config = dict(
    arch='conformer',
    win_length=400,
    fused_qkv=True,
    expert_mlp_ratio=0.5,
    experts_per_token=2,
    shared_expert=False,
    subsampling=4,
    positions='learned',
    nesterov=True,
    epochs=25.6,
    decay_fraction=0.4,
    final_lr_fraction=0.05,
    adamw_weight_decay_other_params=0,
)
Rows from block 7 of a small audio frame classifier, named by matrix and row number. Rows with one number within an expert belong to one neuron, the router's apart. Each number is 128 + 32 x the weight over its row's rms, rounded and kept within 0 to 255. All counts start at 0. Numbers have three digits each.
Before each expert's rows are labels from the 100 clips, of 14976, where the router gives the expert most weight on average: "loudest" is the band of the loudest frequency at the time of the peak; "responds to" is what is common among them. Only what is clearly more common there than usual is listed. The data: single English nouns, adjectives and verbs, spoken by a formant synthesiser in many voices.
# router: router (model.blocks.7.mlp.router.weight, 4x160, trained with AdamW), inputs 0-159
# gate: expert gate (model.blocks.7.mlp.gate, 4x80x160), inputs 0-159
# up: expert up (model.blocks.7.mlp.up, 4x80x160), inputs 0-159
# down: expert down (model.blocks.7.mlp.down, 4x160x80, transposed), outputs 0-159

# expert 2
loudest: 2000 to 4000 Hz; 1000 to 2000 Hz
responds to: /l/; /ə/; word: apple; word: school
router.2:166101100111115102140194152075141148099135165160165117106155139071092135136088085146150112102175140142152151104122115169056102153120163133126094150155170106160155132101148067171158044172182134099200108133166122087153118130132127131117129184140118134152086140151090143134105177116162138157151126131114127086164169131188190134168141105188043093181139146129092174091040174166114130132177115100139110140146144160127153077056099126100159141143103129076116085127108124145137125092131105
gate.9:103133129082152205133166175183083143137094138109145071125168167092148109136109172060157114140105145080125127104096114091081121092155169202119127096095092160109102088103146137113093142144096140163088090081105145107090040088135130160143130063154164142180133160105132187158121158127113097089042118110148148173156120135150111124124124138177126170081148139143073114184092144080142093149067124084167118132135178122128174143153170156129117158119131158090138134153147084145132184165116163
up.9:100105148091175232155161161152093145145094120126120085100163138099184101157108121090141106115104147077132121088122180056143122056153143180134134081083096147107090097110152095117057095126102139158103094109146149143107032124152158178134091097144141170164135159141132189162113164135128102141074117118146113159130089136134096140106126122171153134099164188131033071164119131080132108134110117066148116113149134144143132158130179184140112138139131105128185165167132093145127169142134167
down.9:107131117138085150086165140167110058195093132129158120142123129161112081079108180081139115142142127101122130105150173108136141143143127121110100122168151093139079148124131132141082180147128141168108108126199143126102084195127116116143159092092179187109105082140094068161107157094081056139140176157108116158144075138172071133164143191162180136104145078116100118123147139138177059134142047098159164137151157105084154102108169155118060143117134160093097109100165137131107123173195135
gate.10:149137116177108095092182109127078113106159123100149167112198118167157069090098124135175126173150137151229124176109165047094144146162116115115182129168125119143114081097123127150094157103110147122091137123138159139111132063108103142186083141098096121033123123123182168098129177212130181113127161113160179155123104156097113099128144120120129064118120082133140150104123076137090114133164131060197135101135085089102155124142077130091138113108093127107110117130144106159136131178102130
up.10:153141136092125101141111082123158154079115083090095140144157100144047118095104127098080195115130137088201143131145120134159135097068152139139129135161166131136146171161085070116097119119070132113091149213111158106124167158167128128142146092170076198086157131096161152140142156105139099091068090122134177131136121141144175129125196161143131103096132102127085088081161099041107120119185108145149092154116136099105162109117137094121141142069168105142159135167158140197168152175145086
down.10:151182148098121086178170098130123122152110151118167120127105159096049076106137166092146122135138080096144127156131145078095168126127141155150123128108118053120102117177138124098144109132150066158113087125109148184104174125143162100118134088160119153163153125187176204135160105128160086048094110130121165184171141143124065118139152168169093121160117109125108095068078124131122154106159106110123149122081143106120109116088118135093196136106104115100163062163168151218101121189180128
gate.11:097047109182124151142143118114132070172104182105125125146106108144144156159156084082154102122177131074135125107128148111129129115147129123149076138178123081101090083144069148090147119140050092124166121150161141114159151117116088116110154147121182143157126212137096128149133148098161157138100183109162151132140129143094112122103083117177117103036052072104144087174162144170167110108131170120088176166114201149185100057124121164126117149150159125076116131124088119132183151135109153
up.11:155207131157159114101119088142168155105140159165160063160087139050093114106117179110088182138073150110140144150105150149102159135154113098097150154118109166135167181168169124156148165114178171135085114102113121133089089119115164122179100092100138145104128119103140102096065101149116073143143049122124115159142120129158114146157166130085116155192135211143123140150108165127068093155148094145182096122133057125125145136130106116170125081112046124175147143148111075153119127080160073
down.11:105089161167147065107133060166142136144132091117158121195101133112089154120130145133149152177118144159138131106111108153124094132141096127080121086123148121123138150135154120155162153037106212129106133178153153173126183119136170162069169099083079110083103130086120096148105181100111139145127084099152136117152170106179120107138141117132092129162220190139182113110091115137131138131078102183139101139165093118141101091180116076149116152180089114175114066159121174092065137114150085
gate.12:104154126115074130107129125150160153154126075068124192177182094096082102120165180166058142127103157131105050104119188116144097049129099154117117129064079181166105105108176144124139112140137113111159160141196119144139076186138135101152140117122126131122153120063126150169177172122123169158149128129155161127146149148141138120123159144134129140056126126122113155091126173058124089112075122117101174056120143158115125167164106095134129096096118147163161063110151107130136173100208150
up.12:135124097097100126095145082130136135147133064086125209158164122106091090072150212146080143141109134119091070112156162119153105067117107135098125155144075135166129127098158127169129131124122099126118182117197108158142062149159138083151125126121123124120149151087124160128180185097070171196149140141181185104148149120110140107129159116133126120086149104100105167105095190070157097099084126149141127042121165175139173151141120140145120131087102118119156062094173102162150148097187158
down.12:076127047066142107161104079115096182106097113144179151136083126156153130109127129144073077142167141094119115154169120132119179158139171101114121135184154140107148100124109178093130148143103195174127146141182065153168127135108078117107096165122130088086144135188187153166181135095078095141061156126101171138130056100154132080140136121128120120117170151191091147117103128131128083135121133142121176068148110168159121104158147149126193103111068122077141086095164165154105098096146158
gate.13:128084150095106111105148176118141109064099207163113160150121134163131121146153145125188141118136097161104097156117147141155137122157142106139113108067111111103162083081160117102157126133105124102070144107120141084116198164167119117170111165109184109114091160094120196187192123119178128162104121188095088127159147085159102116069114147100126086112057154117146218074072134166131132161098161075179126147163128146120092098119116160104073118144142189107113125109172117144103138110136197
up.13:147174093159114136114090098188105151188125089110179119095126139097131148070080097118098120147102108122169137143100078110109124132151115091099164154188129158129140172168062167126136141111185147137148124156115109139153112101101172138057137102138088130117139108152157087071139070202079121113166123047154145136075170170118126140154132104146147149107241097121105095141185105129172112096151085138098112114108166076140157161149144094146162161119178088120169093103103135133145084148127071
down.13:100127159150147122151153101117065130095185116083193107102092092066108097089072158138097123099174164132139132111141097110094114097136118130174113132192140175101165198108151127112105158148137138106128175202103124171119068100101132136117153087113157137193094106157109114170103183119110086154087145087126130091155161162134172163143126118124162176142084124122105094192165070171154115102075152181130122114116079161134151167143126075105136093172083138076103116159129205096156124152115093
gate.14:170137133226161110099152108107122160156135150129085185130102125119137127157188140114179122077216124107151120164157120113122117064115142141105115147111187146139179136061105133109118121108114138081097117155088116108146093067129141137101135146145103111089103138117105095090114150146187110117110166092151109079060117205126087073119142159127159093212103164107149115087148077088164142098106171118139110156120143180163207092118150104107083110141135093176142121135109135115100206127114096
up.14:152133150164100094104128151142082140090142078124164170160094144154149171118200107128169150115163171068155142098102151074133114085152085050154085146204147147143183120116138110122125116095091105106165113160114120088104110152121136134147140158168140112100121091105112073119136110133066108141106208118194108093089113182173106100081147119101097135107134086066164116135152093117123105099053136059152097119179110145180180150128125139144144161104130113164181116107177173109087178137148149
down.14:114062134196070210110149151103146120144111146138133137112112104156083126154151181113135118107144142097133153166130168058123114139132142116079177128131173158178163113091188133125102118113146098115195223151095117098083204120127099130109120102086135123122108118125105126173170104163124173136134127156100147101118174103095087144164142149161139112116073110149124080175164164118079146124158071156140119114165131150178156077153150109114122075096151139081146076040167087123140107074123090
gate.15:144120130106097164179065153104091115138079090115125131139147138127132105089115136085163170095092108137179091156103094144142131077105126141146130070193134136165168165173154114102110117128116112108166175106190184116121132160152089135161144154120188141101183141125115155179122125122118123102188102144130111136166152146099146141083151181087133108097154154136208098142115119170105129106151065143073046156125026183189142101151097134135113138131086122157108173114113086123136131096075056
up.15:088124121135090122071126035150160121140068144161147098139129091094097103105139169151148133148189215138089135064082101099136139097161148121072123110108076119216102139058137188106132096137086188127079118131144090160123098132159143102131168158160135135165122123131129118165115137139146188085169108160136124115135084162127111133104109117155123149134148057090116107170197116125126095142100095118158115104134172168099126102141110137138141152118151180155133187112193178148083148068107170
down.15:142147143102081182156091064153135162098140168138138117112123163082133131119162080066121158139134136150148078116106144128138183115100126107195109099076116150146120141168115166134174157152119209087049123158109158133104123129146113112120140067086144176176133141135082195200130140143077115115106148074102161177160090063173077155069125105153133086159133142148144112103127137156128130098141216128151117160130120139196134116162119116118100069122126108098184141106121086173107103131070118
gate.16:116094109144128099116169123117118119118140119124107155127096202122151075113142108133116187193158171077090121082180156136212164116173105130072134056104062080063088100157109209150130152164086112154105109090107149183076096151095128117128074159149111131150186128147146140127091106120139150136112098120148145147110136097088149162123071156138061169129096155180136112140158149178154124088098133153113132131093174086148116141128124133127154187110080192127111202090114156137116101129145114
up.16:127084108129132080145186106106122127121133147155102141142116179136147088109147123114123173187162150054095117104163129121197164136185107126092156047115086076073081149158097154141144174169106107172093104079090142185076105165096124122140068150129139150129193117121149127114109097101145124150145088113158128140091122074112142156158082155142057149099105140188128093148136145189122121087102128164113141153127193100154136128111117126130151152114063189141106200093143181139102086140183113
down.16:151111103210112100148138167143129138071141160100216124109062132144111151127109119119095164128159164074097103139200136156144171110160165170122138133098108111105093120142086143143170139122114102207119124147117097141110087128099159143100102124147071065150147115155083150138160081148093074095118108123115123174097159101133131109139125131049140178130011092151083126120182156177133115114127136146110094138115197168104112162195101139133162188126130160161104102091129156090113122121136156
gate.17:121106171161172084120134089105153132150146149100117131156081142129116045128126127163154151072124144141155150158128081104182127051064112146189101121161080067115140114168123148146099140143097163146138139138124127077099106106131178096075140096116161130192123124144105116034150119164124128156067160183067125161084084133161126139111089110116112133080131103141175160147094121140110190045135150117164092111170148128142090063169179158141147149074132138153085145112112147179127141132176125
up.17:133163094115086196102120153139099088103079128131128128109153155124147198100160132096121103165132111113136106087088141117101132186178147105119159133113145151139159151095116119099164127096172098085118132107118112184148170129156095189203131156173107126077137169109131130211130130132159128085167079061156081106163177114117134126116153144146125117176149150120087092111152155120166062184089082137124142110104114131127163217081039121121085122166113099134186139173144080091127120098083140
down.17:137135071144089152168134142145120135097119085087179150085125135072142165105046148132165135145104070085131163108123135148116114164183150073077093182111106136120163138118145129113140083081180120120218118119104122153164155099123072163119127182169172162083135147087158153110140112132111120079159105066180213120147135133158134149141156144159131103163140144085104129097151073129085139147148112100088171183152088077174161175083084120160137146087099137084088126135113121118087137119101170

# expert 3
loudest: 250 to 500 Hz
responds to: /ɹ/; /d/; word: dropped; word: driver
router.3:095181093063127150149103140126140097139216084168097134162143101157129083175140135211123135132103113125113082144145118107093117122128064143141141165142141148088072124125135117093122104138169100126142120136108102134101114082107102123147103145175114089132097134114140141132156143106193126150179129184115115175205126131148103108094145077094134103113070193128152159102137106138099092186168068122046220129071100140120174116128128204119162065134109116120156117163158081134123158137148172
gate.9:107151119130209111150101121076186154087166145148133099078169142185124067127127143106133118145135101162096199128113095177158162120102110113113167113080137068135131166179118148151149176113111105130112138116073165098139040120099127097153083132116130114149109169084079163084135097133134139139141163119142132087143113141090145155105147060176164052145090107101107132112151196072145153171140135137131135174113177156132170112105095138119127148091111098095155156050070181158147097149116182
up.9:180182119090071201088194137124108143119097041120116114135051147081126166148150162157131116126139125184177102113162171096084110164160142078179064120115132137137162104143158126147134126156096153141102089099151139155140143141120130192178163078164100171075164158099149134152106158109147127109128123120137118177105132098180140151087140166117102127153120142165171102138106106128112091109191063091099137068097107079099094075110152105100161132121171140075121187145108090122112137100159087
down.9:096150133054088184117171167121125105185120134100109075185103142149038164175097119199101142123087064136141136054131163068115110110165119102062144106128168100141090104115131108157152125128136140107117114123098113110160161102116175099103210160181156176138129136108096202143070157141143189163132154181091084130167141121081129133141179133116108118124143119122139100149113155152113112093162090178069108131128145154154119149151164125064157151109098169070129125160105125120098114142142138
gate.10:143131127113168086111084131107077100170110121102096171092145138133118108118173107130132030205119091151149133095170162187206145195110130095165114133152054122162117181161083095117109136063183103130098178103071142144125163124083097124144072149149155154141108112106163170133160046121118112145145078115156125142125059143100125130095142130072131156142155178096104117137138147113167130145153188147150156125143148109154140095129154144093131154119116141075162127087139162119204099129121080
up.10:152127124108155077102090138080068089161114131108077179113118124174092075127163124138135052200092104103177104110138190162195179187107134100166125146147094101159110174138073107103100119057178096131109168091078157142083171133122088121141082138142153140127107128101205171136178088119150120138141062114147120143119087180111088130091150113082137125133154147142135148150171116128135124142163153139156142102144182091156148108134155159072142157114110142063161144066144134142184113143134104
down.10:126184115132175132135136137110105114186157183134095173128156171073115135109098146100130075150106101183123096144131148150142108117140110127163152092156127101183043119139104120145153111116135111109055155087108143114080088120142154122136120111147142126110137101102136127083189157143150049105155066096128071232171121171142142133153106093102135124151189158152163117144147099052113096115210120143101152101076134094164174143187141139107131145116094108099181170100115065137173107096133137
gate.11:140144088115103164074136152096095136189115145200105125130180126125125180117073124153125183145125073122132162165123085109173156165118142096119110127124112116107194170094134146183164122129107187163137102114135049127096141067100137121124088157122165128103160136179100167153009116189117118160126156179110068125157109162151120139142165131104111072124112059142119132075083105078150142106117118127161090172105115160138114116110093125165114123181138120135145097143119071183189092125115132
up.11:103120099086109180057134144061104101180142108195155096102169113154147153131137121183104149123142059168112147170129067117155186193099142143126085144134112103099172138111157139217138147118130183194110134106136104139089163087111120149120100203131160144092176130174147137143067114186139134130137141192116072124092125170134162117119124101103111051163097076146095184093099085068134129107101075120131098130136118153131107136085128156143116141154139123111144118137106095154171078112126133
down.11:084070095132126165146084120118186115153178057152157080131083129116136094105074105139137067092092138178121091144097138102189197144118174147121104135122123127136132095086126156133137179167112115075093120176138149145134149186181139143142145129102105080127134132148102113057131095190170161093110115175092114128130169127146158172129134182118100131094144128210097161101142138054101150142138152153111102143165146074145113174070078134112113107175132151175120165063144084123080105120142157
gate.12:134104128152137185086130129145157096093127108101117144162148182135133148103138115119102107123127104149105130130145181110201076090146128106090055104135100098160151155158132081095120135097140089158140148076111101116075161191146187088136100119139122135124124122092195162112185052095080134115181091114167153138159129111150161152119130170114140171167165110129116157101057127064124124145152146043153113079131138120228166184161065136143120116211103123131085089133160134127132130139146128
up.12:130136128109099106179155143082113147173131161130121118099119072122132105151125150152155145116131143084173114150121097119050160165097136143151229161129155176088138092094123157160140127163110176089122103170156146138166092072099073158128174147141131111109135123165107089143080196152146111138060174135093096107080147150098062126135152115161133051102091179137134107160157119180136123082083127182109132165141118133029106089109187108115137116063137127108171172084106123140142131095134109
down.12:076160100000083051161103185122103124146120171129127091142131099075132101161136124157094180084110170093095127138118128128136146142090125179127147180083139122121174134134136146144140161168165160129127174192116103118134144144089092165111128083063154102071101133183102112121092148171135142141136161128129173127148176084071111178136171141111073114129101123140150090093142172188125139162108119182081115126126107167131139095062113150156142130145164152143109110082136133132130086079152145
gate.13:104175178060141174115141154085186123202116096084077138117112152161123119060100110059155082088119182174146135075164155149115129105116111139175178121102145152091151082145117186096151188123119149062120093129150111121121136074098120125174194157145137130090097116119153158183128104148113092111125198102103108149107161109140146168126155114114088136144177188119090125136118118173170063165162138122082154184113129098069122099130134139131107097134120105091137172194114130115107112084127145
up.13:132144162089141114079145144131141129163150100127121065130127135119087119124091153085164152054107181160099122082146142114118135126086073035190143160068186106090099123119127177110136162161109125106137087117128125093105113115163117154183167114213163120114118126109158166092176165124186111120108195129130126118188137096130141187079095095118101147146138135124088121129146068160093123041127100093060172188123130144119129164179112104161121139116110175140181125111166123109129168139095140
down.13:138184114159108114150128179155092136131124156130106126119097130140162142112082079120130148107166134096168151122137126083212145099113089075101100127131102134145179126127162128086097133142158156082111128115145090148162140168072070124080128112120138140167255165154077089099094153110128134132142103120107093081134149050136146158186140158134163176113162128083124129167141107135096138111135185127075072085126153095160132167124195092120125167108145181151088138164077141125046100138150128
gate.14:069157153155161063155117135118137137102186125091209135093125148135144083131070136118151155137137150087178150168169140143107136151098172120178189145153148109165165130075171083133169108131095142159112087105164158093157118068112159128098174135074088143083179145152091092096083107091113075123106188130147160099077141167126123134127156203119156178119133127134076156041143099099123123156115160128077113126190117126101123097101120144130140113061173095130130129150078124099161096144096103
up.14:169091103113132212117134131148119136152067134142066114118146106102128164141169119136082100105117123157075100115112147081144127081137075143077075115106120159085108113183120175144101171125176128109137156134094086168049135208109136096155051122195165127194088110125143130160169114194141150141159067142131091155181112109111115104116108058137099086167136131113172104195142132168146135101141091126181138101077132126123136149157134135107107148190083160145121134110167109177109154111126139
down.14:118109093090093157156104146146118188161116041097112109106170117111150155151193087139160112115156153131127107142090154130170134137118165058173025088111093160133154149104087185166108074107150180108129120111112111183118156123170066110127125183158128137170128141113139152029160109187143139190122096104140127128152112079189154091112171131089108117083139161090112144141140164088125153106073117107142118110116131086136165112129152202134087097168126156114140172110126154153103143125099153
gate.15:191115121084101130159150132049114087133101126090101150101131154152071155137175168152113094159142077105094122150154145088055173106166105053167151123128094124115096105121098126101116109131113126072177075074138107125131166145159163126113147166193085132094132148132138180173136100155121141137134102078140139187171119140159122075138116070127144110139136134128109115107128197148160112100176157104111103065143172204174117162140091175110116108153118129127227160063144112149155147112148126
up.15:159197093088053149166132056100103088167111098128115191028129160085104154121123191116115097204108100078173124168137170107079164120166133088146160104120084124141097109137126123113113094114101143086163092105130103095121172128151180126119142134175089148097137151090129192140131122177104154119171120115169148200127063133170121121146144116127146109123098099113081097130112171080174125094157153152133133096160110151163137162163133138137129144115127120115186138095110097137216136104086124
down.15:155043092144097141131107049110096153140137121136083151100094101107095090143135144151107113098162134206177089139119177108197156118118181145141118123165152125122086087111138173121056102135102167145102109204136131134142115092105107097147145131150118125104121105143119176087193191101174156164148130117128192208110138103083161097132118066150138129122118083051190132189132085164126105121070127113133160128119126067120127082112125128119151171102150155158108157156124084132106150172120139
gate.16:126093112178132160164112082156161125155102155084128179145103146162104158123144125135144106174166090123153202087118093144124146108133117154118129166160115144064125126157125111169106116081099152113175119126138124151159119193061091099098034098107153123132117116120113094116052086104115108079169116129110097081063138158105109089161087085124127168166106118142053127163130183066110155131133190164126174152132144099151116107177184088152109123167144113120122126126135118135231112156182105
up.16:147101120175119167171121073166146129155104160100121161153109141140088170145153134145152122180158099116141195072121104143146163097130121168105119182148123138063120118139103102164092121108119159104148116107142118139132114168052099111092048101125154137122133097115101074110055085134122089076180099132119074071090140165102118076171090080128130165162108126156085115156132178072092186122142180162115191157124147113134114118156189081147119122197142099136149122137123115135204123163179089
down.16:156168156197100152112075124113128100195095176105124116139135114174154197150133119111128110133120159098198136090151144135137118163114142121128127162099117100125145176123088081111099158034174127085130116147166173194147091155053111100142077123121162121138132124155149117126105142109073118119176119130094031081087157136106087172122073081133120169128126075112119085172106198121111145126114164141138156165162121130166117100136190153135138084081128143130151095107124074124213132136126133
gate.17:128165144160132185088128168183085136154116087135159118179106140142092173137105148088141100143137151170121143116106143119150104101137093162078168128059077168087122129180075191163149175173104150146090124119139128128115044160099116141163150098129184143146164097146149140146051115112147181119173177084129157103133099066144080099143168137122154108157138159112171142169079128157106099075128111102177090097133100115125168118156135113122159134094048136122156111077132096158094084051111123
up.17:190151119088080114120103099105147104153122161091110222143136168113134095098121139118144126160116119140163097045135156112144147078131130120140125140115156072091159173120107154075137103126159089123085189146074139173145156148082114098083144131200131136107113167144108133116119187177094143108124145114144069125067145161103164174099092083147141058113076075059143140133165150101194143140190130079152068122122161119137145172137117108129129158110155141135181115155112172165081137100110176
down.17:163161160092092164138146126125127089113162148094095153165107158100102134139158131139119140141088109153107117089128125089185144128093111109219118177056164129116208130126114094124097124068193101094132115107109115142128108146119144113162116079085077073118148149164157082130155147125135114101161165143130053102065172152091128167145110168134157166120154080127097132071092167210150129156095113114112103182109179109148133169137126118131153120145134135156137091180132160101099069041161183

# expert 1
loudest: 250 to 500 Hz; 500 to 1000 Hz
responds to: /u/; /ʃ/; /ʒ/; /j/
router.1:143110159134117166155131151122113109128122143117135121113167129166169154072120089087167102128141154114197117131117157120180148075112166118155143106179159158114158066156097100147119181112117140116134153164129084173175171129119118151139169133159166174126211115133144132194136131120084127089122148084109127137105054124128132158100090187129169208098134133181100042136178055162099129154117161112146115110163103139129060138082119146137084168116114162182160172083139136060180125162131107
gate.9:151161137159110147054134078118091101115111100188145119163088147116125148071063118107195109157142164146107134129090138142165164133130098133128156158117110166131116180127137115108125116093197166113167115130094134138173047110165098123147144056168117123131147128185185192099109144168122129091088071092142105140179122116160154119109068081160115138127112131145139106105118112135149150149122082132187156101157092200141132093079094134125125103075119103198103163143085098130133194169066081
up.9:107077152100120121087109106101116146119163106132167131086149146199135132119175099175118121094137127187142183109198126111089166107131140109109149130129184097159106132127156088156134107152094154093168122140098117122127127177103135114136130148100034120156140161128027071118172136137092085174196148159099117107118127113072122095120104053109117148167101115086104155083153133186107085144092154130102093144120140090117065120188088127136138110157158115158172169179193159106137154124163187
down.9:099129167174148144087159067170162166102130110107171127134167164173157142114115106133121194069133143145097146171142110098079134158119143098139151118155123122121146121133098137113102155133148123109184077088093153111130132133142109142151165148083105172108117153079063120110128114157131149103169189077133154116120117154133164084115115162105148172124101171120095199141122094137099124157171171139055105111148108106077059210187117094127185109118168088085161061095189110078089098100126068
gate.10:099131096120151059124123186146047172160152179075103172094203106121086128132109094203156103196127135158124107104165129138131109131135142131119065154144109166119081125115086072117128109143145105105111168182151099133127131125147080122133093193117133106122077063134154091167147130097084129129083139133103109166155106088141138182124138139137123090177123139099131120112130200095139123130099134184144205152143100100078141167111190044150131185128148109077121133160125135110172123166115155
up.10:098102090111169107117102134120058160108128148111124146118203145070104152111115126177110113193134158163096187108163137128094076139140124087152097173107069157117069145124121144093103159132116169134131147123119153150114110152122142192115079077091083100108099095149137082100091164095160095087145104131129132178177119039138143205137137089097085118090144126138160151136140203179112089162121122128154237187169131097098179145142115128170145150158118118105169116133141101139123134111088126
down.10:100157183100201122125110166165116120175128144127077119133131109112105122127126140076117096129134154163099081133117165151192177114139101161101119096034168130121115128127144104072138122130151134128146166177164145160134107128128117169140069128094125142160144118156134080085119050123130175074103124104152036120136178155102095158162146113125090069155072171169126132120106135056132074101121169136135168108086138128097109120114102160122165173103106122081156124179203127180177164098163089
gate.11:179112117112137123135168204114093177151086158141178093095158184159172096093158162099163159082093140121130075168160170156149121191088131113140112089099119133084140164122119158167131123100096092111110114054166151157108171104184096108078116101119130103110144115173116126167148135137116078151138096171090137127078114129112130162079083198142116131113058141124153174105141078153110153169124132107068143155148123178171073137081149121143107092155102098098189180094113141137106136145167061
up.11:195110145150130112132188164089086204131076165182156121080121157186154118110148160117132098096129123125146089175142177128139130150117092132141143105099084097093105188106158151142140105113136124083124074035190165175067160149123127116138083131103105097136112121159125099154150089155100113115134170196107142101105113134117105157084124184159111112128104208141124197076137116163119157176129172112081140120169128109154053117129127135122158090138100122089142164075134158111093110108159073
down.11:077158140168124094157197154128142141153102119150155142064118184114125119162156144134105164130093198120103143177144141139119199114174152163157140126126065084108147134089142124107172100137078142144072104070200142098133043140110141113116137169081119146159112123148112179139075154142099077107118124161154104089078166107060071089178122108147118139105125145146049169137158165132072163121130178124120139146091178164128090136170124074156113149182139125105125134110092167132105082108154137
gate.12:092156120142179127120148161147137103147104203105127128223164197131116117130171084104151155148112079105148149116117113157111135146152139093122096126072104205116111104100094138093132113098097112108179097103103173098122141097144151126101143128146108147074158072163189088163149142170101101076108173118147082139081119165139092099139124147179125113089163106166170021152150170089102143112065121119138134132165192150070177154152093115114094133128153100165105120157147153165108153125084091
up.12:115136133169106099116168165155156118150029174101138129139134148116053156082227148151103122145120100172138096161162133153143124184151111072102099115060147182158142150124129161121099117118139137102150140109101125104142127130136161164138165131129138087076150059104160092138137130175107097105131128166141130124070134202141047179105144136108137115127173096169154097163109158138065124077105120110084154141133180102091144201164112098121092195107119151129105090135181129105104111084117088
down.12:061075134132139150176080243098160152153182163092088133154191116141143149097152144132141175107117104163110188068149124151111133164122120139106076111160110106140192122134125045076086099120140134112161172111117127119188075109137159135157118151147097107141096123066129120039138098079145120185144098165102130112120130103125155174116153158114125131096154121072140121145123188123143181164115127142127133140164118138097131141141130105168079138080113087089101132130126171148145097158041120
gate.13:196064142110149095155147167080124160138100177147100187113129119114089149158105114146101147083180136104117105086188145081122151104121157170122094144154145132156179077155137108152134127159163130097131093109097156150080103145132090110134122116164081166228168109111108108120155133096057067143095123178176129123055104199124133110137146195092134098134056089100128098099133098183163138077133173117155093109124103091179109115143136154100171141105168131174092148118127152114160103114163138
up.13:189079148096134078152149155088130172119115152174136150099110121106112148156089110159107148082165145101115118107161145088108163120127139146125111123152124141149156088178146121178119130147141131123120094099121136148093101119121081112153134127163098155228176114136098101122143124102057082153098125175153191133081099198143125116121145188095134080132035109116131085090150083206152137071149169133140076094118106079180064133149129165107172145128161125183080158100136134101179103105179144
down.13:156164134159105042124138103116120140097104158150147111118131104143076150108134137138073153131147181123142100124160121083146121108156164128072103107139156131152138129138138143109156136152122173114123117152126062107147087205138075143113165125183087089175137119178094146154140152105108096126132093157170096185102174092114085075165141112090139118144021154098124117106120077164146116148179094141159078062122124119081134146162094116113121094093094180184103160126131151148181129148214208
gate.14:123116138114131188146095174099164143043151107088069139156110135146164160112141134077159151089122125114155132176024148162149090129123172150147160089142125157100138053117113105092186109128151141180116195143096114147105167159148208153115091131099190131098178155116124133138089085109151160102164142167143121128087110092185099130130144190088125142085111168158145102105140093063083147147157122159124116151090075082129154115136120149126107159135174103125154118138088109094175105106060115
up.14:122090113142149151159095217106141152084107108066103133152105107123192148091175115077146147106127114107140130162076132113136117161142157172107122116152113197083149040150097109127112104118152146189093160145078115147133175144175091151089110116122153134094191165152092131162129107087157117083165092197124076131063140113183085146162158167109092147055113146147150156117117085155146145161154151170098122120114085095122105153145199132157092130145176119135165133150109109091130082123078089
down.14:107103161159110140085151196164111097112100151109108155141107116157130163097126150096117145103146171105122100127114146133122103093048163118138165070229154124105120093078076159132146191100128088140109168135110144117087163130163126132133153233146192171078197120083139096137155103184144105067162097125130085102155109154134162080139124174128114119122139162093097104162125048166148175132135100173092114127160116102157138115150122136126132104204115099133097094124129178097126124128083088
gate.15:091117158181137134137137128163121126148131162112148076111077114097133097144149136103134153075109121095089087130131127139147133118156147143100108153111156178189181175138209154147092122132122114068136158111057125150131122117157158138151173081112082104107160101162147139130154127108119117131068075164103152169096156071049174142089114071174130115196094093077139130176160119058160173122100117122150148112100173154057115158066174124130119102052124129123134123159119118167084142179166163
up.15:138104107139144179123144139121115175170170186135091093170132134154150148158145142069110128150147137088178167113099102144079155130130115136161122124054118181126125087165061114115096148085122133141156139146172080156132100084132141178153147111132105109138101156111167091112106122155116100104121102128098125089052122150203137156136147200161168143022136070123133085162102124182086103191114089165042078139135205154158110127104072155148120103138121118149126123115127109124114141076106102
down.15:133094122113176164115092105124091116181094113119109119147157079174150174098148114134139173137139139088149167085083107107092157097166157179101202151123134126141088099175121075141114127104113121151155120215090106138122081104135155164134145155236095129135122177122168134124113217113148086069130129046107048116139098162155182152129125140132110121099121089163107118156086128137076063149149107114096147160124165129097159144108053151119101143106101145124149106089126137166161149139137087
gate.16:176043186112135164127107206097137152114138072125163063097115159108146107119157144103137095103154155127131108165147169127164121155094113183118167112111109124147129134139162153149111143119125157103127148121138133163180127170102129144075108163097145180125123110151137129117118100168171167093072127142109173099110077138102127153144108129141164140029097111178134078097088104108162153075207116188146168098169113169169069114125126091124090030104106125124128169163134086146125114085121077
up.16:172049176142107175152101247111127130092117070098138055134084138119134122105166107094118115111162127126119118172130133121168141117092120166133163108165100130115147145128132165154086158113119127104104126131091113144152117183073133144088124148138092162089110121136143165161124083168199137106047098144110163148099096161066117158133115125126170125077103149181151091122078111094174136099163100181165184104169111160143071123132135087150093069117113127121165193141093140165126111106186127
down.16:138112184098159105162155208115137156103134142073135117109113112081131108114098147133070130125150149135107108148081138137108112104141136182069198092078123173140093124157125092180174202074071093148129143175105168083096120101069195131150095163094097131159186135114113109072108115138171123121137087154129086117112131129155117158153151078179111147131146118077074124169181179130088120137176060141139149183136160147147143123134132114139086205092089134108131115087080111157160133128155119
gate.17:146146084125086143122159089134099102161038106121181142098195156103162143113091134146101115150088128188090115134174099121121149082105137121189185117140143018122096140131163115156107156206156134093135100134115147113121168077130139104071177105075100124176180144136164134081139131175095152130129137094126106074152130105151176147124126133106121123073139108159090136116137108180158140156143124152071132173111078149116161131096058121119102170104095173202126113156132180140123151143116082
up.17:146124150089016139111136059110141134127048097127093129151174174177142174080154155151118090149188119214127083099167103132108110116113117060126145112140120092105149168127108138125112116189146127111094055138159141132144156138107111126124108122092128157103147134149091157136129136171120183104133195090147079108117124091129199084124129124193100119147121126204094126120107147165155116140153152117121101106081157121124075167174120083145089179116087177125156116160119135192090148096150118
down.17:138107148048116149140128127153145203174108117121136139136164138143113120122127085124148135176132091217107122192150134107109125106119114111100127114170106118125064176150122125133157099155083141069088069163113138104137137142207169090161159099195142114166161128095139117153144136142174106086137121160106125091122142130136137152104134115116077133119149205133105101161131096098106114091163162107109155120136116105090097129109164141112085177111084144155145238179112187107122115079045057